python train.py --encoder_inner_norm=false --encoder_depths=[4, 8, 4] --fusion_encoder_head_dim=16 --fusion_encoder_drop_path=0.05 --ema_decay=0.99 --steps=5900 --batch_size=512 --final_lr_fraction=0.05
Rows from block 5 of the image encoder, named by matrix and row number. Rows with one number belong to one attention dimension. Each number is 200 + 40 x the weight over its row's rms, rounded and kept within 0 to 999. All counts start at 0. After the name is the row's rms in percent of the matrix's.
# q: window attention query (encoder.blocks.5.attn.q.weight, 64x96), inputs 0-95
# k: window attention key (encoder.blocks.5.attn.k.weight, 64x96), inputs 0-95
q.6,112,212,112,154,218,229,205,150,162,137,224,201,195,173,214,180,152,223,118,164,206,160,149,117,185,201,244,207,107,292,180,166,189,225,145,156,153,227,135,214,162,153,210,136,158,191,238,240,194,122,143,224,226,194,198,256,174,203,144,162,192,115,155,149,242,197,184,161,196,222,154,271,177,214,200,210,204,145,181,185,182,150,209,195,206,190,226,190,173,210,218,258,122,164,191,240,200
k.6,101,225,171,215,163,115,215,204,217,291,149,242,136,170,226,162,197,223,177,158,155,299,211,267,179,195,185,194,204,204,215,157,199,145,197,160,180,241,127,185,158,192,220,247,269,173,149,172,146,136,261,141,183,177,213,233,142,202,206,262,225,272,228,168,227,206,200,231,216,202,137,241,140,242,127,239,239,204,201,200,186,229,207,187,200,172,171,212,220,236,131,181,198,270,206,196,289
q.7,144,238,206,165,171,228,184,175,217,200,216,201,123,217,214,168,173,224,177,125,213,227,168,209,246,180,198,211,161,252,80,175,239,230,158,202,188,297,137,241,143,196,126,183,198,193,273,216,191,209,224,237,226,221,192,228,228,231,190,120,183,189,227,250,236,192,194,124,242,224,175,248,178,293,199,268,226,230,139,210,181,177,248,211,143,148,234,178,230,195,223,186,151,198,123,236,273
k.7,138,202,170,168,204,234,181,182,196,221,113,292,150,212,190,270,101,177,191,164,158,290,188,229,227,155,269,222,231,280,257,199,256,171,266,141,168,224,174,189,216,242,261,212,196,219,197,231,168,191,159,186,196,173,236,174,237,211,195,185,203,196,225,203,239,186,200,155,229,134,201,184,118,225,209,187,329,134,198,176,200,276,217,183,191,199,235,165,192,210,233,238,185,245,171,183,241
q.8,152,144,205,235,211,150,193,219,212,174,133,135,273,173,199,192,274,186,213,282,236,143,185,187,149,228,169,221,182,167,211,196,172,204,275,191,214,144,287,177,256,257,221,236,192,240,108,160,216,226,209,163,175,134,158,158,129,208,213,209,130,202,135,183,154,234,217,244,176,203,226,151,206,176,173,182,232,165,245,229,207,235,188,161,235,210,167,217,177,165,154,231,241,179,252,158,97
k.8,136,180,239,249,172,178,211,228,146,150,234,137,190,199,189,145,280,186,237,246,187,128,188,158,156,231,149,167,115,99,205,231,170,210,198,261,239,128,196,211,232,155,188,191,239,190,170,199,198,202,175,242,205,236,146,189,177,179,206,157,142,192,143,197,198,183,217,197,151,250,159,162,247,145,178,172,115,255,146,236,244,148,155,198,204,175,248,234,225,179,209,197,268,112,197,183,146
q.9,081,161,185,247,205,211,207,203,134,172,165,145,194,180,232,198,232,208,135,169,108,226,216,169,255,181,182,197,189,141,203,190,115,148,189,232,202,214,211,163,207,246,248,263,252,213,155,182,246,263,202,181,281,171,173,167,207,119,255,181,180,194,214,231,297,202,235,223,224,254,205,187,267,220,181,235,191,284,204,245,173,218,192,224,242,179,156,227,258,176,133,157,244,217,273,272,174
k.9,092,168,201,174,210,217,160,175,185,213,185,205,179,184,178,199,252,185,306,180,182,149,161,198,159,151,247,170,179,193,214,246,184,264,205,253,250,180,255,279,292,144,182,191,184,168,205,150,138,217,182,260,190,206,219,209,135,191,158,209,136,215,230,220,152,195,204,178,219,168,139,165,173,196,259,203,196,245,240,230,190,177,166,214,179,168,136,151,223,145,191,136,182,106,170,177,70
q.10,125,199,216,264,221,223,204,168,182,221,204,182,159,169,210,246,255,251,225,242,215,171,222,313,139,256,174,222,183,122,270,255,238,281,252,145,224,165,239,208,257,250,259,205,217,193,178,202,190,144,183,214,183,237,203,192,223,240,99,260,204,212,183,194,161,261,213,277,170,256,150,229,215,146,196,232,215,184,253,260,165,221,244,214,237,161,182,240,229,218,208,250,190,198,217,158,143
k.10,118,167,230,258,182,215,173,260,187,233,161,131,227,203,224,155,242,214,138,241,207,206,203,159,169,150,80,252,169,225,203,170,195,215,216,209,245,202,275,174,263,180,216,212,171,246,165,229,230,235,165,220,247,203,214,154,283,197,257,208,251,200,150,208,165,186,199,214,145,252,201,236,226,220,206,229,125,168,206,183,211,233,112,138,291,164,210,241,168,204,223,180,270,194,281,231,159
q.11,099,170,165,238,249,235,220,211,244,268,238,150,136,228,206,212,136,181,208,156,223,317,233,215,193,294,242,196,198,163,209,253,253,180,164,209,240,147,223,279,157,262,244,245,182,133,124,223,250,196,182,192,217,181,172,181,137,187,227,188,204,231,226,244,196,220,190,237,209,225,218,154,225,245,147,205,163,217,166,229,227,153,172,219,241,208,207,233,272,262,237,182,211,228,261,184,282
k.11,092,192,269,195,222,175,172,186,165,150,232,180,217,238,187,231,254,209,250,274,181,139,151,189,161,182,260,222,186,267,206,184,159,200,239,162,144,212,218,177,267,170,159,223,164,257,249,200,133,192,216,210,209,181,242,324,213,262,286,144,196,150,189,186,247,206,317,214,179,179,213,203,234,203,193,158,195,194,275,137,248,199,218,190,216,206,191,213,231,229,222,164,210,270,184,258,161
q.12,096,116,191,265,174,129,186,203,249,201,151,177,232,259,219,181,201,163,219,279,215,270,204,187,184,202,297,211,228,117,222,228,153,185,268,189,211,167,164,179,207,180,216,162,253,240,95,246,220,119,161,196,216,230,149,144,193,147,193,247,196,188,182,140,252,193,139,233,182,172,199,155,189,187,155,206,205,114,241,150,202,235,156,239,228,227,133,200,208,221,142,199,202,186,195,188,202
k.12,078,220,181,194,216,141,176,214,185,188,248,124,230,185,190,123,167,220,231,236,152,136,197,151,138,207,131,204,216,225,218,213,132,161,185,230,198,212,204,199,191,188,140,228,240,245,230,206,180,218,251,153,137,255,230,251,167,266,200,162,157,198,192,110,234,210,226,195,197,219,251,224,187,288,217,232,156,251,202,220,277,214,159,288,216,176,138,261,180,163,236,149,181,206,142,189,113
q.13,074,211,240,211,216,209,172,175,161,201,171,203,199,163,255,247,271,202,200,189,227,144,219,165,212,228,163,236,214,174,239,155,183,211,224,130,249,156,195,211,249,107,192,215,197,231,211,164,182,145,135,201,149,241,186,182,152,188,157,166,198,154,200,111,214,191,191,236,224,236,156,232,196,69,187,127,264,138,273,224,256,215,226,252,192,230,164,169,267,206,164,211,255,241,172,122,194
k.13,077,189,192,203,229,222,142,295,171,202,275,152,219,161,192,149,209,218,169,182,238,161,147,265,182,158,157,207,192,148,173,196,153,150,167,217,265,199,209,210,134,244,228,219,247,159,184,198,297,264,168,207,155,214,220,211,252,182,237,255,192,265,166,250,123,174,201,165,189,189,184,246,218,215,226,220,134,196,142,208,203,162,128,192,209,203,215,234,231,233,120,232,197,268,226,210,103
q.14,080,222,267,232,233,194,273,230,195,192,145,257,237,277,240,231,148,240,226,237,188,187,229,142,176,204,267,164,259,191,187,189,165,153,218,235,194,217,249,172,206,244,260,161,165,176,155,238,246,225,197,247,210,138,205,201,237,171,171,224,315,142,230,204,257,227,174,198,220,154,179,177,179,146,266,185,285,212,189,146,171,237,213,153,169,230,233,156,194,125,196,248,202,207,240,217,121
k.14,075,217,188,176,193,192,196,203,158,207,255,172,206,148,211,192,240,101,186,171,178,152,163,178,267,258,200,174,197,162,141,219,215,229,174,245,190,187,208,132,221,165,195,204,244,124,302,153,206,204,197,207,241,241,165,208,167,230,275,172,271,270,305,162,160,202,181,161,134,231,184,207,252,248,164,225,156,209,166,282,226,149,248,247,148,178,162,203,215,234,232,176,200,179,138,228,197
q.15,113,182,193,200,207,143,229,246,226,212,294,165,211,210,185,199,121,192,151,87,190,243,163,180,232,261,161,168,211,176,169,181,122,177,190,263,237,299,192,212,126,204,259,229,239,147,119,185,227,207,198,131,221,236,256,180,199,200,255,180,199,226,186,148,253,227,201,217,237,175,217,192,212,248,149,246,164,243,205,245,201,180,224,251,176,267,148,150,228,231,194,134,206,189,214,212,237
k.15,113,219,164,160,241,191,179,136,178,235,182,240,243,147,154,169,171,168,260,258,209,121,212,266,221,153,281,149,230,221,259,182,148,244,224,214,245,202,195,206,211,191,169,164,211,218,246,202,105,196,222,198,155,178,291,254,200,250,108,190,190,158,184,170,258,242,210,199,199,139,228,202,139,139,191,221,206,208,213,202,209,199,213,147,150,258,250,200,165,165,293,172,171,175,206,260,206
q.16,101,174,191,156,222,157,152,194,273,182,206,248,212,227,196,171,180,192,256,208,316,148,174,150,277,148,218,148,234,288,227,179,125,195,172,244,280,202,200,175,242,243,183,194,139,206,193,196,157,257,215,238,171,179,273,200,149,222,235,203,204,248,149,241,187,138,225,174,213,183,212,190,178,183,243,144,206,194,167,221,212,193,157,185,167,268,213,254,135,214,246,137,241,172,152,255,164
k.16,100,275,265,184,193,197,178,264,207,175,199,251,218,238,191,259,203,222,155,188,175,146,248,223,248,255,256,148,199,133,176,177,159,207,139,179,179,187,185,242,92,266,261,205,202,126,148,132,179,208,247,187,194,225,184,225,211,168,182,168,222,164,149,184,246,193,206,230,234,238,145,223,201,157,208,183,274,232,196,165,138,179,224,232,119,179,223,136,232,235,238,218,142,196,201,180,286
q.17,080,216,176,225,232,272,155,230,242,201,231,177,179,157,237,160,206,139,210,96,139,293,213,188,227,219,266,101,250,142,262,253,191,142,172,160,180,219,167,204,157,220,256,182,207,151,117,211,190,164,220,177,202,261,235,192,183,158,215,129,226,283,263,220,186,270,197,240,182,219,207,215,227,218,184,216,263,267,232,242,232,234,218,262,184,183,209,198,229,224,201,197,194,200,201,231,218
k.17,082,177,187,199,219,189,209,220,187,237,197,165,236,192,195,136,197,145,179,238,195,146,272,214,234,121,293,192,228,254,177,223,232,138,230,268,207,199,203,197,227,175,135,195,197,178,257,220,131,266,279,222,190,189,248,259,206,228,190,148,130,208,154,167,218,242,233,170,211,138,223,177,182,142,198,140,199,254,221,164,189,239,222,207,203,190,112,148,237,157,207,173,168,244,243,273,112
q.18,082,191,163,184,216,169,263,235,171,230,211,95,210,160,146,132,204,109,243,210,147,245,185,216,168,230,173,152,161,133,148,225,225,171,212,145,169,215,291,231,202,240,217,164,230,225,150,179,178,206,240,191,205,146,167,169,192,145,206,181,248,176,217,195,147,250,227,135,194,235,199,159,190,207,175,248,178,221,185,223,248,192,205,166,236,201,169,261,158,196,235,87,255,201,241,138,129
k.18,080,155,248,169,195,198,216,140,221,296,228,166,146,200,217,175,245,180,224,228,232,186,213,181,188,268,197,151,195,198,218,212,260,267,250,248,161,150,235,180,272,130,243,166,166,231,245,208,148,195,228,148,244,186,209,184,255,227,199,195,151,129,166,197,254,228,203,230,295,271,187,181,228,103,198,168,141,240,266,202,194,210,161,200,244,165,192,233,211,175,169,190,191,113,217,250,174
q.19,105,211,190,160,191,166,241,258,237,210,239,175,138,212,265,195,205,201,244,183,253,282,201,217,199,249,146,249,224,204,232,242,130,224,200,190,219,121,248,238,153,235,214,231,216,155,181,185,219,183,238,163,209,238,187,147,154,159,182,238,244,267,192,275,147,216,137,253,255,177,110,209,214,170,203,242,144,200,159,261,243,177,220,194,244,111,204,193,243,240,218,166,195,215,285,199,257
k.19,094,200,234,258,207,268,239,244,200,192,183,118,199,202,203,241,200,232,216,271,222,150,143,242,247,208,215,290,171,306,267,141,169,225,210,176,178,207,227,219,256,160,237,196,174,237,254,149,123,213,209,253,178,178,224,228,211,243,210,191,210,141,147,178,246,145,196,198,147,183,214,243,176,122,183,169,214,189,251,155,169,165,245,169,204,231,220,238,150,148,220,265,190,210,278,158,192
q.20,110,232,170,242,185,162,229,273,168,212,156,116,230,134,147,203,210,177,172,213,189,189,198,154,188,181,216,248,276,173,258,212,141,204,233,183,176,226,297,167,241,248,206,281,243,222,142,191,169,221,193,161,182,164,193,114,167,183,174,157,210,230,213,169,158,209,181,190,189,240,250,190,249,216,193,228,196,182,270,236,228,240,155,218,241,215,175,233,202,182,149,177,273,265,299,205,110
k.20,097,181,241,196,153,234,242,154,246,256,213,149,184,250,170,181,260,200,220,214,249,126,230,154,227,283,188,126,151,91,189,222,190,232,196,187,223,138,217,192,218,150,121,248,243,232,214,220,206,225,202,235,215,217,245,153,102,203,230,200,138,213,176,155,175,206,223,221,227,201,198,182,199,148,255,180,143,228,196,253,202,196,160,147,213,205,166,249,275,158,192,206,186,133,247,144,145
q.21,104,210,220,191,236,252,130,202,168,160,191,190,308,205,171,241,217,179,218,199,204,144,154,230,243,216,180,205,239,255,266,219,135,183,161,175,227,266,217,177,223,185,173,236,157,169,133,144,212,224,216,163,205,152,310,205,172,173,261,188,179,184,193,130,224,254,256,279,212,136,258,205,193,150,187,191,223,134,251,237,175,249,184,156,203,274,250,204,216,208,203,191,149,215,182,180,128
k.21,102,201,211,207,215,192,204,231,242,247,243,141,245,207,223,166,175,209,166,193,224,164,188,184,221,197,212,156,221,160,198,199,180,162,146,247,257,236,206,203,135,221,130,230,307,125,157,185,171,176,233,192,184,205,213,161,178,173,161,242,187,215,200,245,271,203,133,256,165,255,147,159,200,141,143,243,146,253,163,146,184,138,151,253,141,141,234,225,288,224,248,151,259,203,239,174,231
q.22,093,240,220,136,211,73,212,248,235,178,189,231,332,232,217,232,172,144,243,192,202,188,204,194,219,135,133,229,256,195,210,250,103,221,262,186,185,190,233,251,186,218,181,161,191,198,204,257,191,197,210,229,171,172,236,224,279,184,220,280,253,292,176,206,174,235,187,181,156,191,138,195,238,217,233,174,167,206,164,167,269,178,175,194,203,186,243,186,177,203,197,201,265,216,248,202,203
k.22,094,184,204,183,227,190,280,182,188,193,262,202,150,174,191,219,224,264,191,186,259,153,184,201,268,275,165,151,158,237,237,216,177,173,214,184,205,183,192,176,225,204,257,150,206,212,203,114,232,163,201,236,207,202,196,168,190,231,216,223,253,215,104,187,215,219,130,200,159,159,171,155,160,161,185,206,151,211,202,196,195,197,318,206,126,228,191,110,149,166,158,285,107,255,185,162,178